config.toml
noise_aug = 0.01
decoder_layers = 6
decoder_bias = "all"
decoder_qk_norm = false
beta1 = 0.95
Rows from block 6 of the audio encoder of a small audio captioner, named by matrix and row number. Rows with one number belong to one channel. Each number is 128 + 24 x the weight over its row's rms, rounded and kept within 0 to 255. All counts start at 0. Numbers have three digits each.
After each channel's rows are labels from the 100 clips, of 14976, where the channel reaches its highest value: "peak on" is the class under the peak. Only what is clearly more common there than usual is listed. The data: synthesised sound scenes: up to three everyday sounds over a background. In brackets: how many of the 100.
# convs0: first width-9 conv (encoder.blocks.6.convs.0.weight, 96x96x9, each kernel summed), inputs 0-95
# convs1: second width-9 conv (encoder.blocks.6.convs.1.weight, 96x96x9, transposed, each kernel summed), outputs 0-95

convs0.21:131092122126131144106139142115142129113133137121160144114125169133168111122163113121099138171086153133170124103101170130104118126178112119131147119123119135100137133171093147108144138197113138108128141123092139112148183084137150121170120163091119166158179141163158127152142123116142121122
convs1.21:118104123110159126137119111112117143122107122134173108188117122133121120111112137097155153110122135134127173120102124162108123160121137125103100125093107123100108088092084106146136169106153078134134110095161126108099083121117108112112122155107160057163142134150127146168111141143081123114
peak on: meowing (27); zipper (25)

convs0.42:120106120113127146159134113114116104144129081125121136153109134085129092111168144114130134069138114145104154103137080150090157139110135124142121106176128128124143157142154120140130135136132125091110139135188090162147107186117108114125114155159158142138172139078148111147130158139128081098
convs1.42:166136161133118162150121139140136124096147162067130108082096101120094088132164108137136110116082175155119099155123078110112152111161102153103123126119124100111136151124067164116152139116129116130151097109113103109139103129135137133119129107150131154124155152124100106140101089094095112139
peak on: footsteps (28)

convs0.36:113118157154164079181150133143132099177111107109095170151150141127174161151130125119118116119158121149145164129163128117131117112118147139110114117077102153130184131135121132129124115170183138133148148111109133141105106100103136103096144114147103072128154143150143105146112145166129105138
convs1.36:156154156126142110133137124158165114122170101135127122161172118160136110149114126095119076136143178100154150092077110140108088192139163115149108151110132141175136132137111128129094126149155143104123120160160132091154109139132132114080110140137155086154099160138104131139120127114125116143
peak on: snoring (31); explosion (29)

convs0.68:119151135138173106142160135143133076124116107113118175079193144109132128114126145139139130135132137105184105142143096141147114159134101155129118100139119123139123081164069135140091128128153142155169166128128147121089109155158137123157113160124120135156085109171113099154117117134128129136
convs1.68:115118130117121133150105146088156136106104126132140157106108138123108148107137115162140130134112079110115150084129137097135125144145143185109101096173117100163115177113135126114104144105090135135152109121201126095091141146120156152132094154118111176159150139074154100122140117121106119124
peak on: sawing (41)

convs0.54:159114112110109130121140071093118131147144176138163150086148130125113129096136120090126112186115111142163144150175161112163066111116182139140146127132149124125150093085099128103130152102138144138147130108092148128171129155116154122176135145151132141119132156114113125142117123144130145163
convs1.54:128151103132162067120120141095160119140127107162123074100122127131112121106122162131152146121180104134152103128139095116143150115072122139134119131137121133131130157104138131181092130151119107093100095140151114134107140098122120127135127137077135142157164132128177090183136136150083144156
peak on: whoosh (32)

convs0.29:118155130158159116143150139157111129130151095123167099212121103140146095146119155167112138123139143149066117106134160129086144141134125113132172114117133149138152173137159149145114166123134097111113120161075146120134132098171100141164143127155128127093114151132132111150121123149106156135
convs1.29:120148135144120115118168109148153101097118142163118124127111124141140099133102148093131168180152146076122112140137134096156108129132134123133122132094100119100106111095104105128200112134132129094079148107153112122148137156162159174108171162124131137145139171087120112165097156135136128134
peak on: laser zap (25)

convs0.6:156109145158130099110109158094093141106116134090139136154084121131119166102128098108155089127168182105186149105128142126138102118128147127146095139118161132122156125142116149156128177083154134133114101094076152141097134144123110101115150132110149126163148084146093134137113157128134108138
convs1.6:137160152096128140126137107123087118155126109116112170127178153147167098080109153137135130117141091103098054146090115143127158149135132149142116113071113114128112138139092115174145162135155111161139120132134107115116144136099139134108166144122175130179091108119148144144147128129125146111
peak on: doorbell (65)

convs0.1:096120149118107152087179102140144126080141115087102095139131146133147130105148128139151138144134113093087104129163097146096156111121129095133093116105138122126136119156126149146155136119143105136108076142111109180153090111101142158135078112138107134121088124106158171106144144112103164094
convs1.1:138123110138127162125101146104147108134145174131164113136102126145169123149109113159107107143141104079164153142115069121103113140127130128104075163110139103110156128161173104120173105153124129141113097173118091119150131113147107152145108183125133139126100179129132108157136128132135083113
peak on: melody (48)

convs0.35:125129123129156150132154133122131120157104116139080139125079134157098132105151133157119105117132115182116187110152140078161111091101133070123099112083100098098156126107165151067127125151151111144102142157120116091125123127160148102132134158165101128141114132096110127144133117120128147134
convs1.35:151139120120129112140171116147142122151101139164095106128166116119119122123165146174139131114137122103201111113123091089115140139092154122128113145131117134138143129108076135094123085116124132128131147120124151121151107131116162169127074067153126144125110192165106095143133119144107153105
peak on: laser zap (46)

convs0.30:116125137175143113120123105136134156123146138120113110149133130124162157088161158111100110162128116111113146145137098107103105093148100131152137136148110115083144115168155095137185115104100162135131104078100163094125075101175122091126101137155120109171101142113137156128097105102136132119
convs1.30:145143125101128113115145112140111160144138133116154127103109101109105166151113109129121145099108081134114103136106136070108146102135056102074104145150085108167116136116134101162142135111135116152102138115142131113103121136125143162131104138128114100130163171130189158122113160175137157144
peak on: laser zap (26)

convs0.33:105126094160071143124168110138148176134133124104109122111157099135126122123130137134132141070137141156138126088126117131119116124127123067137096130118138128165118136159098092104108161133111140131095141119114071171144143094112157122100129115150146124151086075159139150095145107126173149121
convs1.33:095152103163096138125116136128096180128129199078125117122124161125128136140126103135142153131101105075124097155138125165135115164141088103118114132088142124150112121093157123083103107117151140124151129117164118127109160096169110149086137095137124134133179113131108111134138110156159146125
peak on: doorbell (59)

convs0.23:113131205108072145111118092106146098121093140106136103210140151136157118125098109116139112132102118134114125120127122134108124080149148159113094111130125125146115088087131160112149135151120140132113113131158124134148142155126111102108149100131119123097131169128146104112146175138153080103
convs1.23:127178128063125148121120118107167070127133132135138127141131147137151121112122115147098130151132112100155141128094147099135112179157138160151087093134140109176130132128121104090153136113131126145140135121074150156113095154155147097152139068170123139149124119141071119108132099126133110127
peak on: melody (34)

convs0.93:137094112108133133147126128149123149119141104147121169118136145142155145117103130120082111139157159118122128124100059131146187147158128142149149113091108118148080130111118091077098160088143119130104142078137137076152105122133142160149177158114116134114099149121164099127108131114104129119
convs1.93:164134155096120135142091119142107161162190124146151174115148149166123125117149127106128157148165130089116120094135125152135121143107135155154088162091145130109098116136136125113110156174158101121142163121125159091132158122113171147093139104135123093092150139151140129133087153123130160090
peak on: car horn (33)

convs0.57:154101156148131095157144121158120105101119179111092126127114119122125130128132132117146158135102165143175135118132132107070121138141142130156150166117141163159169164142162134124123136148101156168128116144073148125131113129136128102108170134098101144120194181122130101128116140129172122156
convs1.57:112138130085121116145128146161142159116137144103124137174149099165112141120118155116131094121148118104129129130113126093109116140080121179148099152120094096110118144142093115104163163138126132113113105144153101149150130141109129104042136138124150100122158114134106087122094137115086097075
peak on: thunder (29)

convs0.73:113107141164077164152109124144127111139136173122134111097123159114107146103125105138170085154114177106176118166159118143127133147107181107121124123122112105136186152108106158152134150095087128124142121160126139140130147143132133152102103114143088115149143102147135174148098140095161126137
convs1.73:150129132119131132118130099169153137119140103110138146159152133153086154144086163088136179056127100076134122123112111136122156127105102092161116134137156125096132130131121113124122137133136172114127100112140119115171144074109101127123171155127128109149109160153121080145096132132098150098
peak on: thunder (54)